config.toml
image_size = 64
encoder_activation = "swiglu"
encoder_qk_norm = false
encoder_parallel_block = false
encoder_positions = "conv"
decoder_layers = 8
decoder_norm_position = "pre"
decoder_positions = "learned"
beta2 = 0.95
decay_fraction = 0.3
Rows from block 2 of the image encoder, named by matrix and row number. Rows with one number belong to one attention dimension. Each number is 500 + 50 x the weight over its row's rms, rounded and kept within 0 to 999. All counts start at 0. Numbers have three digits each. After the name is the row's rms in percent of the matrix's.
# v: attention query, key and value (stacked) (encoder.blocks.2.attn.qkv.weight, 384x160, the v third), inputs 54-107
# proj: attention output (encoder.blocks.2.attn.proj.weight, 160x128, transposed), outputs 54-107
v.3 087:449497444446506471512515410465547453466565433467457425569548510508591550538444521637526451541370540513427496460526637506486496535550460449554509566396520477473557
v.4 093:524555482484565473441449484478612574484483484489457517373441543434514526496501400560533541497598466525520448495497490477473551560505503548531536405416507381561591
v.5 095:469516474581459473468421521400595575487556412514585421502527529586492482557479438373549509505479498502567582456559537494524570480519453532517487381484476514530511
v.6 061:402542414562506493474511546449451533529459511459451430557494491509489528436551519519438527549554445418513480484435510471503460432583468513502551531500424483502470
v.7 080:602485478474598521437507462499485455416480457507499493490487520467526574533439479503545618500570490476543516520550510516475547510478493464495488507463481513565470
v.8 079:569488531513611440467556548514495496455539467484551470444562520450458511468501438501496536501489464528473482563462473459450508538502514480505571461542477508450537
v.9 105:486479501446410505478508489534440482495476520432425593623540550492624526492522512455497485423492495519486527503532504427426516462551449520569484523426471542546542
v.10 084:510467459510573507468516456542465477604578468523568506442554525485527412502537570520400452527452494429511552522481414466414445489561495465459579510557520537497515
v.11 084:581545547532498507493539575544388477613492541460528431430469445490410598510519559425533462397441412428530488470529495564505549560477574599430527471508408562490455
v.12 082:519428501553465448446502402488475509499485603520502507557440554543396471513526436409467427432470528461571470439473501592422585544531401512385468494499528579540461
v.13 107:490503510475443538603539478536420436515445503565437447568528494390521555482519570405531508511443471546576418555456426485473495478612505451460496540616486408426486
v.14 105:456402458474454535525489519450493486485517508395492528671486473456573523550504491546425461593460478579444521508478580467529493523586447431534490524512571491509620
v.15 079:580476474530528420522516534466553454661470472459577544539472507482484365522544543340550422454546478517522485480541442577504540550576416573508483500601497538489409
v.16 090:517416620521543408480514567475534532543648456482488507491531505476503523409476447558510403514558479450454388427551431494570513477516476593455584409467509549526469
v.17 077:413418512530545429466500549497586546537570486440367416559575448535511545519459461589521568480517609510487511553465578380572468480540500530495514506434543534555521
v.18 103:400498483563559587500509556467450457476495483540579478390532514487500530567511512581562565511417524464442486502506512445392468496493553508411536509441587475454528
v.19 099:540520481445566456526447530568510431500524439485527508489486485504527518568447559455475537548475536577488554458607573417515526508483421475595438526490430478574431
v.20 086:483488495461515395466537468473491544513512421543530568500474488493493409542538561478473525509595529549490534577499419462603453534527460529576524432449518434483517
v.21 112:598563510525515575511486496504541531439540496435492590490472557443517584525514427464495464504545544485482436489443497493454439404535508535427585437427497482552548
v.22 093:530599530537562465630548481565611525475469482601531485433429494489453455492505484329423521450494502508486449537439492481477587449515495446473479424481453535505458
v.23 072:430361596430508515512497401553437516527540403430528476608512451458567486513507499537516414511592497488447459477604613467510557503485477504485555499542440509476534
v.24 099:570592613492520459521501494516541490492469605482532515400494477481444484475517490380478438445534536492552516507548448515505495516536476554502506460660519497518380
v.25 090:574479495461585416508466464483474510554506577420560488494503558472489498493569485357472439428533547495519560497474549455467472475493522591549521477555464571530415
v.26 071:510450437499410572563411546479436498491448536503522467617546538517543468498521560539476543445527503518522516366560391540507552547496483571539428569507559474463468
v.27 085:473512422513488357507512539555493462572590452467556536422567480537435456439573532541489502452495561418525477430542438550543484534493383519500537561519480497514412
v.28 090:403558574524565507466493522620521436474479495527522460499523534520462519479632498407479437466491552520570431530563499574445501497506510520460525517629508649487459
v.29 075:532448508547537387490498555559556523628437479507423550521520573531463593460507469431415621555500552451521503496484413456610553521568554575456456522572543489549517
v.30 093:497478500434398592510459546503496572493521551495526497541483473524542501528542565469527494548486465567387488508525502484504522571521590442481590500482546503497517
v.31 087:577485498561499432455501521425596551414552405541541553492495477539554514537484494482456542571488529555370532494489466496507347482496527497557473544518569412474535
v.32 103:517400588449469570452512439472440480531571572383416519559508577359458503517435506556475509539494484548403473502459470449510494551517478605490476522536524385530450
v.33 097:409497473513522553551504577463547459523499480585588456437478470559482449515552467505458471487526424473494554559519446520510493457585596477549442480521474569498502
v.34 082:349354443486473427494481537544520546532473375426521554602422518423529466487583550524454492518526422581562542586460513514528506353558405470491528478510578458522531
v.35 081:415473562530493531492534501572457519394547461475445568479561501522436450492459481651504566431501502568455493513505570420604494450517540519497534501434510363441567
v.36 105:583470570531466541600450520372484441561533495488436466593469511434482434497456434561571445499576574523514531480525483521470460519502483565440564538595516473520565
v.37 094:397448498515525508484446515550429507482567503419499493545599499446596505530501502484456529531452475448497551558493448439508554405509580409524446518454510482548479
v.38 085:514471562515529518481453627468623474487529507479502558515528368594460543470519493489560418457511422519511514514531409578597461586508519479538511523564531478501491
v.39 086:475495438466510417515413422427542499466472493482558577483479511523594431514490532519535475444415457537531565586482404517473474524556572472560527487490553491450451
v.40 089:368355420441397396460459501482469488490443515446491602464503528559458483543554449500514361489394497514566511538498536513526609468472550533465515536569520593520378
v.41 108:523485499542489563476515529487451578539558604371467536564513548405489534483480462606485470513462506517418481399575450528553480522561524566440523583524559435531544
v.42 093:415588635519551557564516412577480531546471495539481456515565445398486568497463518473603409432478445446481441542458526479468560552406592494390508458559501475484485
v.43 094:507499475451512423515510483568464477450475516475355554566554460405489633539424500501503517510567538518446453507473461510505523525500505597520445555587476427536473
v.44 080:417527584512452507468429467441468503477461470457513532384529513476586505434396496565551599505412539508512465517574521419510459486504491343550528565442524415382589
v.45 095:513498469460491458471517456539508597498516459478467547564424562516500542561393534516441541619499493474521575535508508472619528474535411506554472554449442540558383
v.46 077:531418535451472551592412439451487487535531474395495532458479369454494516463529460556487519497445471430591522574507519516525535548484484469515531470511499519540543
v.47 069:444530465478603534491510563538419484480390540469494467607455533509563551446596555450551532439463529569546492573485542527527464467439430454424496443506519544458495
v.48 098:525519501528556481453542405524521583539560458432467572539445496487585593469503570518529567574517606544406526493544473445523453536519428488527478492413599413523516
v.49 076:492506484471479523533510445509464494501523576431485537600452458572535453494544529525436544505453543430535453482458500511457501503520439533524500499481584480517456
v.50 079:507496483472445449548546598493588535515646432519467557447482524512490455584535510486552537583492480537438501564490436409483480534592490478491583436468495483459549
v.51 095:444577458465553523517480554442489512423557462479533553482570522426531425507435488566451557569471479511428488501505470439511428508490510431556526455459578524388557
v.52 120:501544452411534448553506498538484518532524509579477509498555489526521453500416471540431495470557448456463561542551453538517591573461506469544425574446394444472482
v.53 080:493445577500440527509452521476484520559442544533429463498467544562530447542524554522537505511557520561549558557490472537613446477426491524536434563460551517521528
v.54 108:413439496486461455491413477421501529545549514564564469527468494498455447441510466563562507496464397433486504450465471555495516516545625539493573468536495446468436
v.55 079:434588459534478466493490450553455521525556471618443382461493509511441503447451455562507544425515542520460478532457548439526516383532407517567549517507507446517478
v.56 118:484440536519498507492455485461462553463473538496442473514502518429437424420417411583467456571456468456499505499494395495454432560455571539363585441496584497462570
v.57 089:484401411559461457511456471564481458516508471485430486502559410540442502450518555540514500572543550486521570598496507584489424553552516579521457593459601467517574
v.58 067:531473519503440513511489504592458523581502548443451468515510416556603474513453474534606525446492482468539503450509502466606470544495532469526474625524422511456547
v.59 082:481566544487581479487498432525552508520450493485485476471584553498568482461460506453467450501497527422455449527508403479517411453419513520547480490426510552486499
v.60 084:409377500480521477504420400506439437528417564501555496587409479468445537505515510523499427481560536543570509436503500501464597571559556478452392479565504590484429
v.61 077:478415389428497457578484528539462430586437518432560550519547465493473449569529457539499467402581472598526557489451480527495560523486561442478434478544522492453444
v.62 078:483440556525449499532495514512484504504490528602448623393451518561491461476495523509395451466545522467472536462603455475488563498441525497552582472530485546511626
v.63 108:515486543587451529548507465546499481556526542371455594487512540490620625447534506506534506507495498533549433399384442444488461433496446545524548511430544448600504
v.64 113:515490530413506517459499390556553568492539544459518504499436444535412469449493519523548536451514454427461487456416466427509468451458537542513616551497533449598580
v.65 120:428479459487469545438471563512504545488470570450489530473529503509486500527582465412477489539522541529498501425636460588570558516514462431500386436491499574453490
v.66 127:519539517424488575402585414578494520442548489466542461549548532425473571512501550516547526478363510403527524446470501528488505541480467521496537566518459471491541
v.67 113:537481492465437575469493474469432528562529528471512455597454474490439520536499459459495428434615493524578446467474496549534497565532501591535449487622479589506408
v.68 120:477556524493460456602569521542482504470502386515540497436574517534530514553527488472476557533517513514591444498528497424520525521501489479535394480496474495421506
v.69 105:580541507443418492581482396484521533449574471519504471441487525509492428443542538451486541476533526438456495493564546492564508512573414604429564600460573475525498
v.70 085:440466443572465476466524506480536479551495471499400549565505512591573581487516437541464467469569502452514502461496483539451556540536424509468453615435460567467402
v.71 124:441476504603456430541512422562423509576449491554488482559429474493499526450424570493470398457538491494607478471407496490466478558550505555546546562471470431539502
v.72 102:548481542516391509537497495475440535523543520471544530533461491496440501478452476420525361470588595432549447468491462566469597518542510522468428506612533465552465
v.73 127:486467470541573445518532584500569492410499410487392524453590481470569526476471524516541579583458454507450491579495529427427467515460521430540522503381487471493551
v.74 114:514500485458459501615452532503545500530508529521505421508556417540502435426548490483479540599586577494414431556553465366470424502478464527399435495592485474488498
v.75 117:541505518465493490501556542514503523532511455424518580445540453457524492619496523591534605590414511436546561537496491462537510496514483490518520530460482442575468
v.76 098:550497490539529532560468481484521387469502513518584451403538569517517439428504461536546505491469471580514490590495517457427479446497462512454488556500568561502429
v.77 129:473510594505448536504602465529467469413467496512494548556446538459528531426528451510525533402460567587526416526396561455444471528538425544515553534470520458493553
v.78 115:420478511589408401364510495488455504532479526455498460578447555486418520482518503597536461452479541483497491479483525538529571501498578380548532444481482495494541
v.79 092:388560491470461549545541566488525487586476466508491579491476475577453516505414496554408491457588450409572540512484444530442464508446496455472560473493500595462475
v.80 106:507444601560514495557612604509487468522401420470568513467522476377529520438489479490534520431455451499564496558471536441532534500495523482468479453420432488465442
v.81 107:585563545503574528595571464538497495521463504449572514486461484473456503510382455459459470502565517422516477440500435632476454570575570501537392481580464529541441
v.82 117:482556610529526520383540485442540517382512446450471455507463505474411542419539456524508599525424481532478473443370503494385416522488487540524613533553564480511537
v.83 116:517485501547502568407522501524425480436507512469440569589459519538509598581517446480464514495459485577561582515480523593506509473441459480520481469488540535404559
v.84 088:589510524457508511553584544506561528572527509576485414445470532456460573502435479500425440455592485529471520496501470470502494599484384463590379515496428502525477
v.85 109:437402500568458489478504519438491436534501521477496571510440466488480612483530521500483531499505425508433551484482550572438535439455566472525559445504450509500461
v.86 098:490601574530572571601457434576547434449455496550453495475521437529550442459511457441576509568486501519470453493478446396581477458440541455464403483469484498512475
v.87 111:516563556472525559530489592438511444493485480597462428522529453538513499523491419427486473503565479587494472543572399545521513475476563424428435432542460644481449
v.88 098:473568494474439520557548488565446478407490430482504522477526531425504587505422452484454597545477489509531500505450633525518549465492428502481392587445500543441483
v.89 104:499535496480544495644526587445540409546515501514398435439554455539525552515431526496431500545592452590501480520525483560473492553476505450460371493491436495436479
v.90 111:476502447446576535557467487434534482578500529491431466511539563503478541482541436452548494591470498491394512541560536505548548513445522432443442411528514593493510
v.91 085:488497511533496530480483556567561450479560475554506506427531499533559495436510505502503564493571490543410469512457544435515454417545474429476493529501538475536541
v.92 120:466435524562480493589580598560485457558507497533544561539559486473527595529471510510520419531451463543524516515516524518514509531557510419557356452465465544419450
v.93 102:493544507540480516532545456618580414412500469464506529459548517404501562494513487479505507503514496485554532512369474433441406506499445540513594598496548417490492
v.94 103:412436428455473560514456399550486466617501526429529582643495533538434402551565490529482396425635523548500543518466556555496580548531516508483558460562523578527447
v.95 099:509469575551441491454588407518533455324536467475496447554480531444525542542417475472490547529470558476505423492454475487525507461454419509489586507562501525501497
v.96 101:425530529556558486497539419478545440399457518533498401472560492456474543524518437467496493496461568518504445516459519473428421440471417512474606483461519454457573
v.97 109:542501503531564489594516482478554432487473455552522466419528503477507523548494491455439493471475524520481410515451505424456401486542511505526458488559499576462465
v.98 116:481476472519575504438520508505559443487469425510453549381620475485612517467554545568562660549426503500496536543460499499450474512552432425481603494444496458479540
v.99 084:448524422469466455419447567499452458495470532461550426442557553574586498436542460478497422450507510549487462482487454412509540494605488522465480496494529485552483
v.100 089:576546541512615555574611601512561491427495523475414548560402488522551514501435427458483513512540473432466506478529472490536499468525543481578508513491504489531586
v.101 103:516528506546427501509443585500410588580588521495530527486545483501454465495493549488544432546530525546506455436579523534584592521469588564495374490433497484527458
v.102 122:519465458554508484478476525489591487455551429446520606414509483464626450540592524619553608554411482483514565599477495490446537450550420475492562457335533497467484
v.103 097:456503454524547518585605514561540532397537494502477500417580480401535573508613442455499540557446527550508512561569460445583555481481420519491534476523526513404494
v.104 114:516543561531469540544487479477486453524504503529499419526460503495423543436484434473439363489561474515510465423394499507442465557530612443424455482630497527490503
v.105 108:402489488522574482500473582450494481635454546607422464508546454536483501462559513532466450431515380538496622556497464468443490488500579456516512464510545517545571
v.106 106:482503559508508524588476458453510621524507457530506477479464445523502480348483484540500479470537504442548482535506439467457481480588588608554616566486554409601518
v.107 135:510546592534485468534501436488438483518529490568473462498432479499491467376471523487514468454551480467490455440468483521454470493517580514508590508576574513553480
v.108 087:439566410533505525502564602527430550496555472574401450518529493517420541469475471499470433526567485459482538534507458516408453525491515427433407489530572562549515
v.109 111:438503503584509565352524482423466507521495506466487500550410575496402449487460506503526439499468536539465475398474569524458635483525542485536519460477567498584496
v.110 112:595525578477489490457487393476486578509525530495514494469479529421462480513504560474507524461484477405530501466497528460534566440533523533501632559485453355544476
v.111 122:586528547482457550585508441528428523494464493459495483614492474453460486498417490507435444436592533498567479454483440603482504468528538571486418539592479502518382
v.112 109:462463569606410477606561544558447470518454443580547511483525495398464539527382543467552412502600460526479459503542520463512520468481526582490423473568435463468486
v.113 109:502470508537436422504455611555437478623489500493539555425484473486519587489470520502427505493488461592527485503550524592560556413514567395550431436458467558520453
v.114 099:466490451496494487403431407479464499489479571500484514533458433500506504425502565516543524455477526471428472479483520545548554530525533545554674567476528426571516
proj.3 088:567458450485495496542453424579477555454566507519504569501606578447549388488566532573582595519421475496474426488441440507484417504561440493450532572451520531513456
proj.4 081:541483380472465546574488485518421551548574490481566495454526517616464489493603402534447502539399549529521563549536474584470477491512517479472547546472536495505465
proj.5 096:555526409465412498518507536453478503569548509519476632569537472538483481478504447479450490523493546518481573543519580427444549416432482562584476441544494409512459
proj.6 077:457470516550428461452518486517339554497503529497479492513516541414546487468451561519490449501526498418539496524453401505479493562439518453448469484409551446549449
proj.7 086:547386554505559484489453538472494506427483574430399427478481514476617524586374493445490523515520497530446492493483466511450548505523549568451563478498443479489580
proj.8 082:482417483533547543547545474517496490496411481505549514475507439519576570603454459435567526507409457421415496491558530477540466485534494616542474472433541502489544
proj.9 094:422507493446509502554451436573473620504576522435513438561452494541422460545456576589467497538454500467463524423459492499520487497524501466537522425518421620494452
proj.10 086:500434545431517622518529561503489450494406465485488545435397528545505512511470485432538549419438429412486510468558502452524607428482532509532430508488444416530563
proj.11 087:491558546460499589531556542508449510482497534473460451412542498586548535546539425416484474593510471537470543486461488521574511458517509541541559491481529457529469
proj.12 085:442438415452648571374515522415468562529475466491528455509356539552468524366512499452538486542463475518442530486456449482474508455467468531492561539526421519455364
proj.13 097:533409473423521584498469482535611503506321469546450522605498543450519507519415511583422435528465463467515502473484553423454521567543550525501519387600488550531465
proj.14 105:477450552581548546473512492537507510582536605440555496408541488564477389500636534552461511464421433478566476585476524589492512534528545477434454460547568485513536
proj.15 075:450596390501459554423565531479544430640543527427506543535432535535540468469565465529477455459536480534437463461500561449548489556456544475505558526534499518471588
proj.16 085:496507455402510438490522372499532498569591479524499475487538482564475563465436484456426530512535473502484494515509494490436454526535393460489556467425534552580467
proj.17 091:437505413587619401444600450491598585434545535448454526446575433471444468556554477477489489565523460488512402475459420434529539564502480513510479514508453503522555
proj.18 100:549490581418486594570530593472546526495546574433629458516482377455483537555572452481492485500502466633462561554510560538502368459492488530494505441581527524479446
proj.19 096:467483498520552515487473512522499535478510503441481455631403552473466482472459498508582550571516507492531486423595482597507412465541506472492527581521554451492531
proj.20 090:488584487536530426505481467462415457515575507548447535555450477539472436507478614514483619488508513454488458501599471491519457519451485580482475481449466560501555
proj.21 125:454447461478517463576503516496473418528619396460555538442524544573551635558570476530507469481493515389534467547436486534427516472456487535568516551417592544428429
proj.22 097:447518564529432543599475546472512495502454441494458492521542509564490596449483451467477447548471443518468588436449443557428496442564538477456424465493507379520424
proj.23 067:499583542482561496457420414542486495492477431490477437439540532517446514591562508488440447574456501541503578376624611648507595534551534482440424564509448537446521
proj.24 100:463537470439520461412563512479557446401497469556537374556516518453481540471429471424514440543507485526537415467436488486456547468458535516532496486510501509457503
proj.25 100:505426440405533574484370484477491538461504491519555538451495514463471543494407494481511427533473540505522469546517499432411537474573544549537527385548425615428477
proj.26 078:475504495459507461484552489520479542552507528541532521397446539521494448505477483494457456417485597553504480545432532506551493488599434500432530513496513533519401
proj.27 084:557565536530548517434485539462543428493511474558550444431448509509446491530569516500451479502558499542477587455454515478485505389490451509525514613487537502523351
proj.28 102:468411494489509539529527510527440535475462594499545531507523583537521548523547500546563441570481499526526397493395502472462557457574424522550477516480500570468477
proj.29 075:542510461507505586476433531401510398481535557532539463462563583546524433475490428520510500465453517435482511524499494435506663537448450473487443619498500582515507
proj.30 090:529529527546535497601560506472542412540515586386511496498477481560514523458511529535437573465388558548503474527496535534506548587552550512451540498485510508529560
proj.31 089:412499475522453520640469504497620435490502533409434552505509483595555444500432481435449609463474455542488385494444498456443440490528579494506592505503477487509590
proj.32 103:510442428496605495408512444613510568437406581530450475557471565520513426503601529537475424530514491434478490537510429472532512441558533549489478503523457562503499
proj.33 096:485606530470549488462574570560526383516447506499502548487589408552534503467418427444547442475573391468417538560423589462416449442468468487629470534575547470472489
proj.34 086:549500518549502492454541490448510505575494615402545482483534534500559469433573559531527499488414464560488554572466465483521455559530549541575493463463551518472519
proj.35 084:482521442563483419492463410530455516519577564555409500453545496498506525479497586514531494533479489524436524513530478431525525531475417461463510556441476447463590
proj.36 103:551546606483496539515526466510533473518489455450572486464503488547575555469550571507428470520567481531481542499488432485428485465467554514442493506578563534394542
proj.37 092:511480576605572452518536570551498525463492471461540558555504444472475567500469534488513493542469544402457504473546524440622507471514491504559498428460409544501495
proj.38 085:475527457516406470390501464526482486488502486501396578539525555532472491399612574534456576543546550401445535551444506525547504529433479506518430545452528422496503
proj.39 096:484614457541504442481397541499583397455517528463517448504503496430447488490501500517547573416518474504491486541482557378527509510507505523447486432440558530445594
proj.40 099:527533524569553583357524468526572446549516546483486491473423551497528496503483569489487428482486519550477441520566593484467555457434509585479542497540515498443510
proj.41 105:437512492488520541513445448548466560490504490461513512539490579505536522492523667560549480409487556499489462484504518527553517512538460514537484421498425543600434
proj.42 099:527486570448439457481521475524523606555506449512498472488486567429565573513480497457479446394518531557459456545521515483479444622555464550587443397569470545500350
proj.43 095:443487529450594529517513430501478546479485415440439501550583628521539519496508554602488520525507410504528469501435557542431542466459530532470460507489517550497578
proj.44 083:532610526549488458522517482484462526448501538509514501401541461521550554519445420477512595500537443516473466593501569538520408488579448509521475526442540479521449
proj.45 094:453512440522487533408484474471458484471496562506501484539379521557478456568497504467536560610397543421535463517435514600486550419547435564431499563438505459473424
proj.46 079:478516455408546484405506493460525427534510366454522585462412515532487462506507484535468523513559531434413554530497478460512503557487603608462478560462468494564574
proj.47 080:502501500459442568489513429472449455434493578422524549535508537456431536491484430520496515411459502458493510464505443547556561490593536519493466448425533535480490
proj.48 103:442469456528559560504495434570490536488560495495550542528620601526390469515531525494481545510444532472509435496444604521551482491426477477452467525456509579476476
proj.49 083:533519586551469431427504489590532515472523426561500566523454521440529459457518572563591427445547410452506512538533598528548406522559521587462468478476571483536485
proj.50 081:403564538570490377565448516601611481605544544440460544452501476475464447465552425509445447445406441475424519500486472364552512546451486456479474484479432490431463
proj.51 100:492527532555464380606470530496563479497513463510501515523585479521495513492546451532597515514515392517505495538485457593494481469445554445446437485434492496506530
proj.52 126:513543496476487449469494418465475532504469532553364498475554481481466469487504548529498504512564417552485409444505500544459487454526499449397483512399469398503459
proj.53 087:529520573568468444374503509518547567560494500486425515451498577472494500647533486546521579464463505465504382468498611550513525542375490428513475495447499521475521
proj.54 100:598537536511454529519615646492491540532445495543531570506539517514489418523519458496474481423520516522420571523569432449470497618520428516516454445600547484546461
proj.55 083:376446467520483540553459567499507553511517532504551455518485497440479528435512496582478442523458508509423570472462587464538506474527369517456612510496490410444448
proj.56 123:523510525445534448431525475451501484546478491542525585475457550521632525487576491484489489482512521486509553549593444523490510537505534596538503475539481449443514
proj.57 095:540542401456602453504524431509556479478516515528468492615411538464542406443542548596513480541415561492436549476548512481483445493379496499514631575429441455453520
proj.58 075:482539527518538512491498504469513467466593498531440439544543532452583554448542531546577549562571459504444523488534535500603466501498545478531471500468503475498529
proj.59 086:467429484390518606490491530503533526411454386564501454603556479488499570508499543491490381550489462530483434534483541487485466477526486476439430441561450523451463
proj.60 096:450397551491433602446462371578497476598463539528449446515403567574457457504549513576417481485510458506499491490529431467498459574511577517492472515486509583527453
proj.61 088:556410451432497598471439414430522481486502536479530513504432545463508433468539456484484475494514511545504498552414496507509478631491494485471569474496468520491444
proj.62 078:544508644543499470529431596447507466456562557597521520476535501487516534404457495368519513459522487490533502448420403456534450577590506473535528478464516549579509
proj.63 101:556424484568558514542486491556469482468506410472573518607505518437502512489486548544462580468504498489494504505462550441446536540542500505512583454522387526473514
proj.64 101:503548484538420551481461572405516474463427518557472491510442330544514518486446492453468535485507451514479439561494547504462505447578525460464528533478429428520376
proj.65 111:525526454418438501532457561486601522498501538497464566453507508482563554537475505496531457515522389526467591506588536444565494541421450456616548447503411498531471
proj.66 111:564476591497434496500467550445557391569522563574413522449450492566554474510510520536495570503483461567421495546484458446464481505475567511466531517508589487513517
proj.67 121:471538469472540566347492508427506558579511493529548437520433454499541552465489479507409440533531511572481489530468470499444536510488531546495501472541505508485510
proj.68 124:507575552529528484508497515535569519454402406511534555504547611572599423497525553457458531494456463506483542646504425468429497582475516582462429453489562530423513
proj.69 096:493516471398535523426536477511488551565356496431533565487557445429436422516497496424513491563439528571492470552516488557581419538530509605509546486513456470518511
proj.70 092:534514463451528471400556532461449613452552565457427506475408402473512529521512518519462560579467523471529531559539531550438508511609519530505512499473552518486471
proj.71 116:603565505550541494403511517545549513467447425514547474553476571521455421489470521478473480468527545506459458440399536440472492501487465486596513563524438595490565
proj.72 103:486487534503378552363475557528534508525496419502518469517513487525552532518421411440479451499554458467431537493494403404514498602450518529535464494485508538548564
proj.73 137:503502455531520378612523528508525502475505563494469519488605512475450467508550520504527603463461454506495534549429518539520466522524530468487494505454439525463497
proj.74 105:383545464459506525455444437508512642461520533443489470434519478455461537490487597497491415563562518541500489484577433552511474500494504596421532552529461476530449
proj.75 109:590488545510482430576472582444478472473506516456544547544504503503455454451600497542485578366499476541433561590522444395531482546515481429533471475459501431480571
proj.76 089:505467453485546542489462418453537551467523581415505466520438599501536558526586484475485561545499535507479475488559480501555481498612514582423531605535535545517540
proj.77 108:518536546458478497464530469524561427538497472518494494475457508475509541454623486488479451517496555503507456489496512483363373452460556537458520602443667504411549
proj.78 110:527499452568499505496521537520500346585498447531516465466428475524438543444583381545541529509591453431564541454492560517540501510480490417566565470498490478512520
proj.79 108:467410564455500497547474491407473546453472451427519416451506545523543436521509568521458482463507557433516491463510490550494542513506497552536485472483448507574395
proj.80 105:580539535572516495547518458520542535503415482478546552571487525422495494473520502583452547510503441524538538574464549422474480571464415557457513546554514623511485
proj.81 116:511493589472464539504467465378377495467481431549531413484471484452540538534432445459422437530578532542493505442494494580428459533535431485469507501588542572504456
proj.82 101:557551619496545452571569429441455488498552480486545428465494448431483501541494443540466465446515519517470413468497520507407485459480502468529435539488552382447486
proj.83 103:526480497516507498466458498452482430552563557510512488420499460569586509620532402517512519516519473482485469553569436506426546493476496475551432521547530505467548
proj.84 097:569444497473400543563483500498553541470483491499552420494500523465515481504491526547430467496531507468577529474491446564464455454541407476452505454512443462534438
proj.85 108:412470430521506495510492534515563509501568513386479449504497527504469539550601486583558461469492547496625568457483494550435583440529463384565536461468435543472454
proj.86 095:490454479407466420507526450524508631424451509465459445582497565460568454523543638517568482519448431466503501484545509407467533424489607512440595455449547511498615
proj.87 105:420496451457505479475461438473487579465561521538450428552498600398476558464487464455581461521487464505535528474535489499507489385523528520516532502544507432472453
proj.88 090:474557514532543465449464461609454434548447487535559488530474531528543499441514475467500585473478392562509478498535527497420592556455580497476447500571637569430547
proj.89 098:519414507510495501433491515481459524488473466467433490545448581522500569513466560462478522541502651447509544466388358498555510420450492556559564473452546553502557
proj.90 098:535463513463555503452391554496502529514556522441471512468523549453523561552515541548484428624538474462498465474564409498440477523454501533484448493458559415526560
proj.91 095:515448465499473411572596468472550526437508475602432426502516555536418518493512529451525584478437466561479516427452442456526426481504495461551491529497477519444545
proj.92 122:478488538571491458476460594510563503436516444454521545540475566528581468487527512499468472456558522563503576526458505378432524457423503521558506468471475587478499
proj.93 098:526575481523494399513500534553498508514437377479459478520442473487446554441563485465526519534530482513588382461534419499466504473559448593466413553456545497425518
proj.94 112:440537474485505463391563459590520466553468491405502462500449429497492505454554495473437421491637581427517501496507497476497517555499543509544479449507468445516517
proj.95 089:505437532378437537476500417449461461586554578474544479448561575568493589540500495471459492415517408477525540482379496475439491542486570512463397530451569468482517
proj.96 092:450578461450568483492467453503528496494552380529557404470486492483479586435496498489500448458440540489545459448490516620449461460474452556389523509461510567455591
proj.97 099:474461558535466545562499467476539521445445452462565472525494622523515473402500567515429468554493571415566446502461478506461401398461515541452516543454547552511541
proj.98 120:542531481494560366534458478482493434516514532497470594496580541463496472509520552550565488487382459507544524544463518465500418511442444435496489525413496441419453
proj.99 088:514455485469559512515495528542638488577502531564369476484373532522477518438607447590601478508474490477484506468483596457514484442489452439523533479466501491623415
proj.100 090:554534514526468359574501488489526527410486505524502463496539489459522448545454452509431592539494478468523495409556434554502347454480409528481483499526487493521495
proj.101 095:513527425565468559467479498469542546522474526574574520530462468580584499552421490464459410489474440456457487476543491473502550450496486584614448443469455491487563
proj.102 129:505444427553485500618491510532506475500492529501484576470547495499498386521579508569554540408422515520456546558536540471525488566524392491495527514487461493476486
proj.103 097:552527531440535485550515554572480510485564488572430508401461539484475554392506476505500549401427464539444484511501503389461587480541439497465506608447482480463498
proj.104 104:509475433468520501475484474517408605470520435500472383533512606477520502518388488529477376572538535482521426462482504613501515432528457534528428542461477459534409
proj.105 119:521441501610486455494473432551449594448555530415540464504473513446485587526607547602524527581441570528516495510511577563498494501531436537483562526549410587553461
proj.106 101:468438494579458482556467419469482558429375482465501414490529460441525440472479612637457466531427455551562459447459477518535586424517502479442517529621432563526398
proj.107 131:384455496471513575506496517504429594444473473458502407517529502453483546462495496526444406613484561492552483371443538493535528404608481519488539595525481534587449
proj.108 093:561442446531452544526455465473447600490492522479500520503538479492495478505538497524463498483537587457449529491450524584491456500448379493527577475693460542506480
proj.109 108:397510487561417581454533466515457439533543539506466459518500473515398566502524412419577464543472542433515536445568516518501535445494517463577509487506520529529501
proj.110 092:549509440522474465512489431454509502535390497570531469475543350445508427482451514463499553420581414603421534486519495505482493576587485424557510457536426483545502
proj.111 133:458495471493448581454478519451491493509432499628574447499472502522554478496396435408441445508558505427528560455496448498513527492516502534474436496551559466534497
proj.112 107:529555486463460437483413515568522425443427386559596462520536459514600519499453573423535553496560441426551527444423408437475488478446471487527484511513538524552593
proj.113 108:531564541581521513413498529567506395486560490433507602512452573498447499525495508481513536507385482537486550432519530566500559408501493469558575442500383555479543
proj.114 101:579527443419496420523372541419557482509538563473473427463506397393450471490508443482507431440546480457476445580454524580502472499575530485489501513484461524559434